config.toml
model = "audio frame classifier"
dataset = "Morse code for random letters and digits, with fading, noise and interfering tones"
train_examples = 26041
time_shift_ms = 100
n_mels = 40
hop_length = 160
input = "log_mel"
spec_augment = false
win_length = 400
num_classes = 37
output_stride = 4
arch = "transformer"
norm = "layernorm"
norm_position = "pre"
hidden_act = "gelu"
head_dim = 48
fused_qkv = false
bias = "all"
qk_norm = true
parallel_block = false
moe = "top_k"
num_experts = 8
moe_every = 1
expert_mlp_ratio = 0.5
experts_per_token = 1
shared_expert = false
subsampling = 4
layers = 8
width = 256
positions = "rope"
residual_init = "none"
optimizer = "muon"
muon_scale = "match_rms_adamw"
learning_rate = 0.0028
momentum = 0.9
nesterov = true
orthogonalizer = "newton_schulz_5"
adamw_lr_other_params = 0.00079
max_grad_norm = 5.0
gradient_centralization = true
ema_decay = 0.999
magnitude_pruning = 0.7
max_steps = 8400
batch_size = 256
epochs = 82.6
lr_schedule = "wsd"
decay_fraction = 0.3
final_lr_fraction = 0
warmup_steps = 160
weight_decay = 0.3
adamw_weight_decay_other_params = 0.01
Rows from block 3 of a small audio frame classifier, named by matrix and row number. Rows with one number within an expert belong to one neuron, the router's apart. Each number is 500 + 40 x the weight over its row's rms, rounded and kept within 0 to 999. All counts start at 0. Numbers have three digits each.
After each expert's rows are labels from the 100 clips, of 14848, where the router gives the expert most weight on average: "strongest on" is what is common among them. Only what is clearly more common there than usual is listed. The data: Morse code for random letters and digits, with fading, noise and interfering tones.
# router: router (model.blocks.3.mlp.router.weight, 8x256, trained with AdamW), inputs 128-255
# up: expert up (model.blocks.3.mlp.up, 8x128x256), inputs 128-255
# down: expert down (model.blocks.3.mlp.down, 8x256x128, transposed), outputs 128-255

# expert 6
router.6:509487426523496468534463403513518541559544506532464488520420487482433524467425567486518578503548451441508511510541513551510470443540548448472518480449458498411468494483457522514526509489544471490516471451524484462478539521512482530507535520478484492545509469555518502543514500499582509479515477472514507566514547456487468553458435485510491518585547494574520502528526472513455472558524
up.0:446517559500434500500500500621630401528500549500500500500500500500519500500500500500500500449479500500500480500500500440500500500500500500500500500494500500500464467500500423490500507387500436367500500540500644500496500500500500500437509500500500529602500500504577500500500500565500500542570565500500407392500500540500500563500500500500500500500592500500500500500500500500500517500500
down.0:550500500500500500443500500500477500500574500500439500592500538500560530500500538500541500500508612500485500500532500575500500366441500522447401500654500500500500500428500583396583513500388653397500500500500570455500508500500500500560447500500500500500530500500500500421500500500500500500476500500500500533381479500500450500500500500500501500575500500612500551529504500500500500508500
up.1:500570500500500500586500500525500500500500500500500500490500500500500500500500500452500422578500500500500500500500536500500500500500385527467500609500500622500635500500500500644500649500500351500500500500500500500500500540500496500500500500500500500539500500547500425568618500500500500500500522500500567500500500500500481500500500500500500500500542500500500500500266500500500407500500
down.1:504508500500500500500561500500500500649500500500500500500500500500500500500500500500500500500493500500500500500500456603603500500500491650527500500500500454500444500500500500464510340500465577500500500500500500500500500500574500500500500500500419500462393334500544500500500500500500374500574500540500500500500500500500500500500500500500500500328500500476500500613500512500500500500544
up.2:500426500517500500500500500500500616500500500500555500500478500506500579453500500500500463500500500419533500500496595500500500500500500500508500533500500500428458552500500500500500500500500502500509485500500500500500556500435500500500500482650413618611500552500500500576500500526500500500500500492500595515500500500502500500500500500500416424500533564500500500500500423463564503500500
down.2:500500500500500538500500500500650525421500500500479500500500500665398500433500499500667540500500499500430500500580500500500500500500500500500500447500500500500500449500500413500500462500606500500500520375500527500359405500491492500500500499500500452482555544500451383500500580500500494500500500506500500505500500500447500500497500554502500500500500500532500551500500500500500500500500
up.3:500500366500491481500500500500498500500500500500500547480500500422505502500500500500500556485500500500500500500500500500500500500500528500500438500500578560470546500411500500566501500500500500500500500500500500500500458500500500500500465500544598500500500500500500500500501500575500554549500399500500442500493577500529500500500500500500571500500500500500500518500500390436500500582500
down.3:500375500500500500500465535500500434577330351484521500500500442540500500514477500500500444573500439500500482500524644500500500500500500500500500500500500466500500500520500500500500459500500500492497431500500500500500500500500500500516423500500450558565417500500561500592464461411445500533500669500500500500500500464500500518500500500500500388535500500441500500500500514500601423562500
up.4:500500500500500500493500500500500500500500642500500489536483500500500553472511500500578500500500422500500500577523500544500485500500500500500540500500567363500500500457500500470500500411500500500497500500500546500500500500500498543531447500586500500500500500500371500578500500490500500500500500558500414506500505500371432361557500500500526538592496500500500500500500500500538355500544
down.4:500500500319501544571509500580506500500573500500565500500500495500500500500500500489500500500500500500500536500500420500500569500500500500465435500500531544500560500464500500500500734500478500511500500551494500500628500500500500500500500533614500465522500500469500396500500500500500500500576500500500500500500500500409500500412500500511500500500500511463525522500559500500582500452500
strongest on: tone: high; the character "4"; the character "v"; the character "3"

# expert 7
router.7:555494562512441483457512498478544505523493481543525537512521493417574487560560556525529471488490474494491471466522580511447472462529556543518458511543449475528535484476527462543482464497545500465527513570461517451452451451479539539481486457472573546560534479536533566471483536588560481537443457498514462543545490454451482470459585463468442524488523493453559435471511536543539501502544
up.0:500500500500500500500500500440500500500500500500481597500500500500500525510500500420512512500500500500500500500500500500500500500678500500500620443500500500500524500538500500500500500471430500500500485500589527525500500381500500478500500500500436500500401500500579500500500500500500517500500500500500500500500500495439422500500500372547500472500500512500466500500500500556427500500492
down.0:717500560500500500447500483500481512500500453500500500500500500500386500500500500500500500500500500544500500565500500500500423500361500500530500536500500500533500548505500500500500500500517500481500536500500516500500500500500500500500368500500500500500500500588500500381500440500500500500500500500500417500522500500500500500570500500500420500500500500500500500500500564525500500379588
up.1:500500500458546500674500516560500500430500500575500500500471500500525500575436500500500500500500565500500500417500500500500500511500500582489500500500500508526530500478500500439500500443500500500428545500500500500500443500500521623472459500500361532500500500500500500567500500500500500500500500500500419475473500565500500683500500500500331500500500500500500458500500500500500500500500
down.1:500470500500472500500551500500500500500500500500500500500500426583500465500500500500558500500509381500604539500399500500500534500500500500500500500500375398580500461500500500568500501503500627500541600607500491547500484500466371500562500500461500410516500548500500500500500500496363453500583500500449500500500500402500500500491500500467500500500507528500500500500438500500500500500500
up.2:500482500500500617490500500564448550500500529500500500500500500500440500500500595500500500500500500494500500500500620500500500500500510500500500500510500500500500383500572407500362500500500500500500500500500500469567500500500500500412500500500521510477500571500500548628410483500500500500500500471500500500500500500500500500500500500500500500331500500500485496482500500500500500500500
down.2:383500500500500500449500487545635500500516531431500500335500500537500500500500500498500500500500500500500560500500500500500500500480580442493500519500500500500500518500368500491654475500500500500500500500492500500500500517500463500500537500553500441503500500500512500500496566500481517500500522500500500500500500500500580500500500392461500500500500500463500554494500500500500654500377
up.3:500445500553500418500403500500554500500500500500500500500451500500500500500500500500500500500500500457500449303500500390500500500500465500500524537500305500500502500473500500500462500500500500507577426500500500529500500500500538487678500500500500479500500500612579500500500417500500500500500477500492500500500529500500500500500500500500500509500527500500500500500500500500500500500556
down.3:389500499497500620500500500500500500500442500531500566500528500500500500500500536589548518367500500500500500500500500536500500545500500500466464442500633498500500581500529607500500500551500500307500500517500500500500500500587553619500500500500434534500547468375508500494500470500500500467500500532500500502500500500500486500500500533500552500538500500502500500500500500650500500457500
up.4:500500500500500500500500500500484500500443393500500500500500500500500500500500500500500500500500612500500500500500500500500500500500500417500630500500500500500500500438500600499500500500500647571500500485500500500500500454501522500500500500500500500436500500500442500435500473581500500500500430606500658500500461500500500220500500500500500500500500500500500500466500463500500364500500
down.4:500500500500500406500500500500500573500500500500500500500510500500500500500500500500718500500500500500500500500500428500500500500500610500500500500500500500500500500500500500639500500500500445500500500500613500493500500500519500500500519500528500615534500500425500500500500590545593500500516611462388500494500500500589500574492500500500327498491515500500512500595500500500500608563500
strongest on: mains hum; speed: fast; reverberation

# expert 4
router.4:465530539477495433539423569531524450467484425524410490486494511509489480464535493565492524530496494531523467462492549517434459502493514459582512549541484421508476501452489464466548461564476532455574450499559441507455516533457494444557432516466523515493448456432494507444463544462473439587498513565454550451540451457514565525473529529485415521452461440521499487538472475525547468482528
up.24:500500500500500384500500500448500500500413500581500500522500500500500500500500500500500500446500657500558574500500500500438517538525404500500482521546500500500577500500500437500500500500500500500500557500500500500473500529500458500500500500500500505431534405500599500462500500500413512432500489500500500534503500500557375500500500500500537511444429500498500500518455500624546500592499
down.24:500500418422500517552475500394480500500500537500507500426500500489418500500500404405500500610500500499488500500500468500500500500500420500500500500500586500500438500462521567540500500500500500500500500500504516413500515500500500500500500500513500500637500500500500500499500500500500500500551500572467581585500500500500637500500500529564500500500564550500515500500500500488500564505517
up.25:388500500489433513500500500500500434500502500621573500500500500500500591500500518500500500500500500500500423500527500500500636523500557493430500500567500500500500500500500528396500500500500566500500500500500540500500575500500555500500500500549500500500500500500506500500500532500480500500500470500634500500500500489500500500500500500500500500551500500500500500576500500481500433500500
down.25:532500547500541500574509500500409487500500500431500500562500542464500500503500500477500500500500500500503500500500500616348500599500500500568500500500500500500500500500500500460500514500500500453500500500500321500500500592451500500481500500420500500500472500500500500500500500500482500500500500532467500500500500500500500516500488500500590477515500500437500500500500500500500500500500
up.26:500500494500500553500500500443497500500393500500454500500500500500500500500500451500353500651500500500500500500500500500313500500500500518500508500458500500624560500500500439475500500351500500500500500500500500533503500500512500516417500500477606500500500500500500500500537500500500500500500500500572500500500500500500500500417500500500462353500500457704500500500500500500500500500500
down.26:500500500500500500500500500500500493500441303500500500500523500500500500570500366500500564500500500500500500500500500500500500500500549500500500500588500500500500500500500500500500522500500507500563500516500500500500500500500500582500500496500500500500460479500500479571500500500500500500485500376464500500500468500500500500500500500500500500514499469500303465500500500500500538500500
up.27:500500504500500500500372459500500500500500500500500500564500500500394500500500500530447500500500500500500500500583500500500500500500500500500500500500500500500500500500500500500500516500500500500570500457500500500500500500514500572439500500511500500555500500500500500500547576500500500500500531500500551545500500500500500500500500500500583517500500500500500500500500500500500559500500
down.27:500500500606500571506500500500483500500500500500500500563500500500500500462500480500500500500544500500500510500514500500500578450500500500500500500500500482500500500439500500500435500500500500506500500535500500500500500500500500500500500500500565500500500500500500582500500434500520500508500500500500453336527500500515500500500476500500500440500516500535500500500500500500415534552500
up.28:560500560500500500380500500467434487500500500500532500641500500500500500500500500500500500500568500500472549500500385408500379500500500445500508500415500399500450500584481500500500500500500500500481500517500500500500500500500500451527500549500500500454500500500506500500551461500500500500500500500486487500500645520500500500500472500500500500500557500500500500500500581645500500500406
down.28:540528500500500397574500500500500500655500500500500576500500500500474385500500500500491500447538438505530500500500500490500500500541500500500545567502500476500500500500500500500500500500500500500500500547487500500500500500471500500500500500500600500500500500517500500500500500500500500500500500500500500500500500424500500541539500500500596475513437500500495500500500500500525500500500
strongest on: speed: slow; the character "0"; pink noise; the character "o"

# expert 0
router.0:477447441450418504583507519583513551501504587436561522548543552411505487546546521562479556550446445560517502423519459475519509475517495465474444571485458570476493482471479571492496586493498514525485515532523559490538449556499474500489519458516478503476403564493452435483431517504497481505488548504524463479459486542518497525553499558491518445523572586533496514494466425456475474537555
up.24:448500500436509500500500500500500500504446500500500477500500541480500480500500494444543500500500500500581621500500651500500500500500500448500500535500500500549500467559500500446360500500500482564500500500500500500476376500479500500500500516500470500497425500500500500500500500477378500548500500500500500500500500495500500500500500500528500500500500500500500554500500500500454500449500
down.24:500334500500500500500500500500476500500566500500500500500500500523500555500500500531301500500541500500500500537500371500500500500461500500500519500500500500500500500500482500500500680500534500491500524500500500500500500500564500500500500561500500500546500500500500453500469500468500539500519500500500500500500500452500500500434500500500500500500551500601500500580467608500500500500500
up.25:500500500564500500500498632500550500500500500500500500500500500500500474500500500500500500596500500500500500500500500490446500500500500500500567500574361410500500500500560500546500500500500500452496500500614475500500500500500487500500500500640480500470590660500500500500500500500500475440500500500500447398500500408500500500500500500500500500500500500500434500500462500500425557636500
down.25:500500455500500524617500500500500500500500541500500500500364500500500500500500723500500500500500500561500446500500500500500500429500500500500453500500500500500542500500500500500500500480500500444500380412500500500500500500500500500500447500500500597500500500461486578381500500497500500500575500500500500500500500523482500500500500500499453500500500500584546500500500500500514500500509
up.26:500500500500500500500500500500591500510500500574500500573477500500500500500500500500495500500500500500500518500500417500500450500500445427500500500500500433633500500500500500500560495500500531500500500500496500533500500500500500548486500500500539500500500605570564500500594500500500500500495500486500500500500500500428500500420630500500500500447500500500500623399458500500500500500500
down.26:440500500500500500500500500500500446438500500500438500416500500500500500500500500500570500500500521500314434500500500430500500500433500500500530461500500511500500500619521493547478500500500500500500500500500500500500482500556500500500500500534500500500500500500500500559508500491500500500500500500500500500500474500447500500500495500515500473500445500500500500500500500500500492500432
up.27:556500500500500500500500500500570500500470500500391500484500517500418500500500500500500500500500500500500470500500500500500500437500500500500500500500500500500558500463510500469500500500513500500516380500500500500500500399443500488500500500537636500401471500447500511500500432500500500500500500500415500500500500500500531570500500500543500500500528500500500500500500500500500500500500
down.27:500500500519500451500468533500392500528500500500500500500500498500500500500532585577500500500355500624536500500500500500500500620354517500500500506500500500500500500480500576500500500500540500500500500500500499500500500441500500500500470460454500558500500500546500500389506556561436500554439526500425520500500500500500500459500500500472500500500500500442500444500500500500537500500500
up.28:500500500534500500521500416428500500604505466500564500531500500500500500551500500584450500389400500500583455500500466500500557500500530500464429500496500500500500500500500500503500500500500500500500500500499500500521561500444500500500500500500429500611453500528437439440500500500523500500500500500500470611522509500500500500500500500500613500500500500500524468505500500512500500500500
down.28:520473500434500555427500500500625475500500500500500500500500495500500500427500554495564500500475500502477500500500600498528446500500500500500497669500480500500500500607528500500500483500500500500500500407614500500500434500500500500500500500478500512500500500500500500562500443500500500531584500500502457500495500429500556500500557500500500431562500500500500439583438500505554500500439
strongest on: reverberation; pink noise

# expert 3
router.3:488434539575565463549544545452447445458483535428441511497440479503506504560455508536490494524503461489449525534504503521481423551467515453523508529479423534518453460561501534529538439505451443460575511533478516515487509567435442482444481528542487539443457506488510533549486499431513438564418519509475493546569536475517542491544458486494497479585415462520516518522477474469520513523462
up.0:500485500500519474511500524500500500500550500500500602500500436500500500500500500500500500538500500492500500500500500500397617500477500500437500500500500500547436500471500500629500523531500500500500546500500500535500500325500500500368499500500514500500500483500500500528500443525500500500466500500500403500500500500407488500500550522500460575500500441500500457568560500500500500500498
down.0:500572527504387500500505500516500520419500500500422500500500500471500500427500500616470500477500520500500521500500473472500500500500500500500500500500444500381500500500500500500341529500500500504478500511405500446500500500489500422414566500500500456500473500500500500500500534536500518500500578500445513500505500500500535500471500560535417443500500500500490500500500500507500500409500
up.1:500435500500500500489493500500500500500500500500606500500500500500500500507500500500423500300590500500500500551500610543482500500553500500500410541500500500500500464500500500500500500500500500500500500500500500500500500500500500500500500500500290500500500500500500500500500493500500500459500500498500500500394500427500500500500500536500571500500500500575492500479500500573500396500500
down.1:420627500500531500441500500500707500500500500500500500500500592576500500500483500500500500500500500592471500500472462500500613500500500500500500500500447500603358500500500500500500500500500500464500500500500500500500500500500500500500500524500500479500500500500500500500500500500500500500500500569500500500500500500500511500500500500500588500500474365433500500474583500512500500500500
up.2:500500500500539500500500500500500500500500500500500500500500500500500500500500504500500500500301500500500500500500500500500500500442500500573500500500500500500445500500389500566500500341500500500500500551500500500500500500500500500500500500500500500500434500500500374562500517500500500484500500627500500500500472314577602500500352438500500500500500500500500525500500553600500372500500
down.2:500500500500500495500500500500500500500500500500551500500500500500500487500500500500500500500500500454500636500500500500500500500649500384500510500524500500500500576500500500393500500621500500500620526500500500500500500520500500470500500500498342500500500446500500500407562500500555500500392500410500500500500500599500500500385500500500500500666500495500500500500500500500423500500354
up.3:471404456500429500500500500442500500500522500500500500454500458500500500500500500395554500500488500535500500500500500500500500500500500500500500500419558500500500500500500500553500500500447500524500500599500500483500569500500598500392526500500500500500500500500500500497578541500500500500500500529500500467500500500394500500500500483532611500457394533500427500500350500500572500500500
down.3:500500500450500500500500368500587493500485500500500500500500566500422500500500620500505500500500500456540500500500500617500500500500500418500542500500500500500500496500500500471500598575500500500500500500521500516500500500590394453500567566500500500500587500500500500500502500500500432500500430477500499500393500513606500500526500529500500500500507571500500500500500500500415500456500
up.4:500500500500500500500500539500497503500465500507500554500534500599500500500523500500500500500500595514500500500500539500500501500500552500500500500542500438410500676468500500500512500500448489500500500519500500408500500377472569500500500593500500470481500500420500500500500459518500535500500500500549500448500500454472500500344500500500500462566469500595474500472538500500500412537500
down.4:513500532500500499449500518500500585500371500500500500515544500500500588530509350500500500500500500362500500500500520500500500500359500500500500500500500500618442500443500500528500454601448500500541500577543500500500500458500500500507500504500556500600437500500500500500500500500500511619500500526412500500500464500538500500522500500500349500517500500500500690500500500500500500500500
strongest on: reverberation; speed: fast; mains hum; the character "0"

# expert 1
router.1:526497489455541421424419531515563520457499490509450521502402466560510446445550452524534496498554472516509515427475521530486553513507503419441463442532507537479517488483447435543458508563473495546493550457547469492422463460530592444540524511454485477444464441477501552479455555459519461475519479501531517497483457488434514523434493520502449574534515495553493470559474476470529409520504
up.0:500500614500500545500497487500500500500500438474500500500500500476441500500500500500500500500500614500500500500500659565500500500424622500500500500489399500500484500500500500500516500500500555452555500500500477500500500365500500417465473514571465500500500500500500500550500500500500464436500500500484500500454432500500601500500500500500500500500500408436500552497455500562500500500500
down.0:511527500613500504500548500486555500500500500500500411500500394622500500500484484631449566600500500500500459500411500500500541500588368500477470500500500500500500572500500503500500500500481500500500500500540500500500565494500500612500500500500477418500500500459500552621500500500384500600597505500500497500500500500500500498500500500500441500500431500501500500460500500489361500500500
up.1:500437453500500500500500500500500500395483666530486548500500500500500500500500500500500520500500519500491604500502500500500500500446500500500500500467500500500500530500500500501500500500500500500518500500500534500453500500574409480500406500500500500500500500500500500500594500500500500500500394500500528500500500577580500500500420591500500500500500500500475583428490500500500428500500
down.1:500500500500500500500448500500457500500559500451500389500532526362500500500500500620456500500500474500500500526500408489500500467500500420500500538553430500515500535500321500500539416500500500507500580563500500500500493500500500500500500515500500500452500500500500500500500500525481500500500584500532500500500500500437500500500500572500532500511500581500366500500457534500500500500500
up.2:512500541500500500500500500500492500500500500416500500432500500500500500500560500500500500500564500500465500408496578500577500500500500500500500500500559500500591500500468500500500527500500500500500500500547500500539509501500555500500500500500500500410552500500500415500546500500500506558500448494500500500500409500500500551500445500500464500500500467500535500500500500500500500687548
down.2:500432500512482500500500500529500500500582535500500500500541500476500500500452500500500447500500675500500500505500447500500614562500425437511455500500383500499500500481419538384556481563616525426500500545421500500500546500623500500500500500500553520500500500581456397441420499553516500411500636507500500500500640454500500500500500500500500500542500500500500569575500500500393500459500
up.3:349500626500500411500480500500473625500500500500450500437520500500500588586453408500500461500500500500590500500500503500500500500500518500500500487500500464500500500520399396500521500500507500500565521500500500500500454500500500500500500500500432500394500500477500525500588500500500500467500500500500570387411432488500500547522500498500449530500522500500500500510606500500500500500500
down.3:648500500500551500500532500500500500500500500500523500407500500500500500500500542500500351500500487589500500559615500461491500500500500500543500500500504448500500500500510450500500500460500388500516500377500500605500572602500500500500500500500578500500500456500494500505605500500478413458580500500416500549500500486500500500500590500500500500500500500463500500500500500500443431500500
up.4:500500370525500500500520597500500500500579440500500500500500500500500500500468500500500500500500500439500500500547500500500450500519500500500500500500500500538470500500500481554500501500449500407500500500374500500500500473500456500404498450604500500490500466500382500500500476500500500500562500500438500500500500456500523500500500651479427500500567578500500648608500554500500532500557
down.4:500500500612500500500500500500386500500500500429500500575500500500486500500428500500500500547500500596498500500500500500500500500500465500500570500500369500500376500500500500568451500500500500500500620500545561590500500500447500500500552500500500500500500500500500500500500500346500500492500505357500500500500410500547500500500500436500500494468500385526500505418500500500348557500500
strongest on: reverberation; the character "5"; the character "6"; the character "b"

# expert 2
router.2:510475451455500505529543495536486571504541486543481572491486497497447514489572495440520460501485510452528544559538417468540455542430437462511532560437521450473489456492565488559467544461557412446563469464471559492579447497431563504463484502451568498519410531490476514493482521474517509532537548492444433560500553432530545489488490497525517468498500504491440576563480485439452549502485
up.24:533474500611500500500500442500515500500500500538441500500500500500426645500500500500500598500500500500612511500500500500500500500519500500500510500568500500500500576500500500500500487500500494373500500432500500500500481500500565433500500500500500500500500500500500524556582500363460529500500500461500580500500500500500500500500500500500500500500524500500500578500500500408500500489573
down.24:542500500500500500595500506500525577522580448500500500499500500500500500500487500500500500500500513500500500500529500552500500500500500500355500500500500500500355500500544478500500500567500500500500382441500500500500500500500500538500500500369500561468500549500411500500500548500492574500587500500500500633400500422500500500500500500606500500500464539503500500547640500488500500500466
up.25:500492500500554468500500500500500500500508567500500500500500500500500500500500500500512500500500500498500578365500500572500500500544500500500500500500420500500500500522496500500500500447500500450500500471500465494500500500500500500500500500500436646500437501473521500500500431430500478500458433500500500439486500500388500500500399478500546500427500500500500500464500443500500500500563
down.25:447500500500500500500487500500500390445500471500500500500500500500592500500541603528500500513538500541592500549556500500535500500500500500499500500500500422500532500388500500500500500500500470500500500500500500504500500500500632638500500500500394500500676500500459355500572538470500480589500500500496516557500500500551500500571500622500541500500500500500500632501500488557500500500500
up.26:483500500500547500500500500578620500500500500454478500500500500528450500500500500658382501500500500500500500500500556490512586500491500611500645500505500532445429500609500543535534479422500413500500500531500500500500500500500474500500500500500500500500402500500500500422500500556453500443500500500500500500500500548482500500488500500500500500429500415605500500500550500492500500422500
down.26:500500500500575500500500500500500500406625500500500558500500514500500596591501500500500509500500329508426500542500500500511504500506494500500500534500500410500500422500500500519500657500510387543500500500500517468500500422500539455500534500495479497500551500492472537500500500568431516547507478500500500500500454500586500442500500496500488573500500644500500537500438500500500500500510
up.27:500500500500500485468560506533500500500637500500500500500403500500500500404500500417500501500583452500500568615500500534500500527670500500500500500500500500500500328500522500500500474500500500426500533500500427500500500500500548500500500500500500500500500500500500627500638500394500500451500500500500456500500424500474500549500500468500500500515500500500500467500500575500500500341498
down.27:354500500500500500486500480500500500500353500545500500500500500500500500500500500500500500500556541576466500522500500500515500585500500500500500500500591500413498500500466500399500521500515500500500500500377500565500500525500481500518500362500500500500500500500500500500579500500486500564338500500500500651500500455500500500500500505500598500627500500500490503505500362500500536500500
up.28:500500471457500500500500500500445500500500500497500500576641500502580500500344500500419401500500500500372410555500500500500504538435500500500500500500500573500500500500500516500500500500500401500438500500500468500500399500500500500500519500500500500500413500576500500453500500500560500500565500500477500500406500500500526500417500446500639500500500606500500500500529500500500500606500
down.28:500500406500503581500500464506474500359500557500500500500500520500500500500500500500478334500500500476500500500500500500500500500500500497500500402378500500500500440500500500500500500500562500408500500607500500500500559442541500500500500552500500544500500500443500538500484500500500500508409500500500500500500458613500500500496500566486500500500500500500500419500462500500500500427500
strongest on: speed: slow

# expert 5
router.5:477550536506425418523484502449458516541462462555557485518500506491545535540583522518566447468552487493478520523503488534524501472541529477470497563475499540455544469540529510477492415494504508494458534525525448502438466486573489471492496518438457542494538462418432525536482523534567496516498415496505472437507500495507544507502539453413475546577529472475504460412550495545468462529479
up.24:458561500500500500467438515500500500500500484500500500500488500469500500500500460500500500500500538564500500379500500500500500568454500500500500500500430500611500555602500500500500500547479500315500486500500500500500500465500487500466500500500500375488519500411500462454500500372500469500500460500500500565500503500500500500386500500486497500500500500524500550538500500523500500500471
down.24:518580500527500500500487372500439500500500500500500500500500500500623500701394515500500500500500499500500500500551500500500500427539500500500500500478500500500500500513500441480500500500500500583500576500500579500500500432500500500500500500409500500500408500500500500500500500500500476500457500500500500552500500500500500392500445587493500500561500580500500500434500533404645500500571
up.25:500500500500500469500510360500500379500500423536500500500500500500500500500500500614500500500411500500500524479457467565453500486540500500529500500500500500500480506500500543500599485555550500500500500500500551499547500435500407510500500500500538554500500500500440500500500500585500500500500500500500503451439500500576500500500429407500500500500500514500570500500500500500451500500502
down.25:424500534500500500500500500415500500535500495500500500493537500568500500500500500466493500482428500463500504500497428500500500526500500497500500500500500500500500498614448500505408500490500500389514500500500500683416515500500500500500483500482500500500500434551437500500500500500500500500500500500500438500500500589500500500562500500500366590500538528500500503500589500500422500500500
up.26:500500500500500500508500539500503707500500500500500354500500500500500500500500574500500500500439500500500500500500500500500500482402500465500500334500500500500570569500550571500500500500385500500500500584467500500579500500500500500569534500500500521500500500500500571500500386500500500500500500500500653500543500500500500500500500500500606500500472501500500573500505500500631500420500
down.26:500500500449500527500500530508500500500500500500391500500500500500544500500503500500500528500500500500563500500500344500500500500519500500500500500500531472500500500500500448500599500500500500427500500500500500500452486643590597500500500508500607500500500500500500500500517500500500419500500500500500500372500476493500500500500500500634500638500500500500491500500446500500500500500500
up.27:500500496500500500508500398500373500500500500500500500530500606529500500500609543588431500500528620500500500500521500500559500359561500500500535503500500500500429500531500500443500500500500500655500500625499481500500500500585500500442500391500523500500546500500500500554500500646500500500500560509500500500500500500500500612500500500500553500500500500567521500500500500500500500500500
down.27:421500500500500500500500500500603500500500500554500500463500468421500500569500500567500371500500500408500487500555479500500500500500500504500500500500500448568500395500500500500500500500500500500500500564500500500500500500377500500500500500500500500500500500500500497500526540500500500500500500500500556500348500500500486516490500500461418500500500500458515500500500500500500375484500
up.28:437527500561531477500523500500500500500552318500500500423526500500500500456500497440524363410478500477500500500500500500500500500500500500500402531500500500500500500504500500515500500591500500500495569500500500500521500500554500648500409423475500500500500500500500500500500392566500613500500501500500456500500500500500500500576557394417500563500500530500410500514500500500500500500502
down.28:500500500500500500479500500500500500500500712500500500500500527500500500500500500500626500500500500500500500500500500500537469547559500467500481500500500602500500500500500500500534500500500500500500500500483500500449500573394500500500500500500500500500547500488444354500500500513500340500542500515500485500500500500500500500500500500558500500500500500500633500500500450500500500500500
strongest on: speed: slow; fading; reverberation; pink noise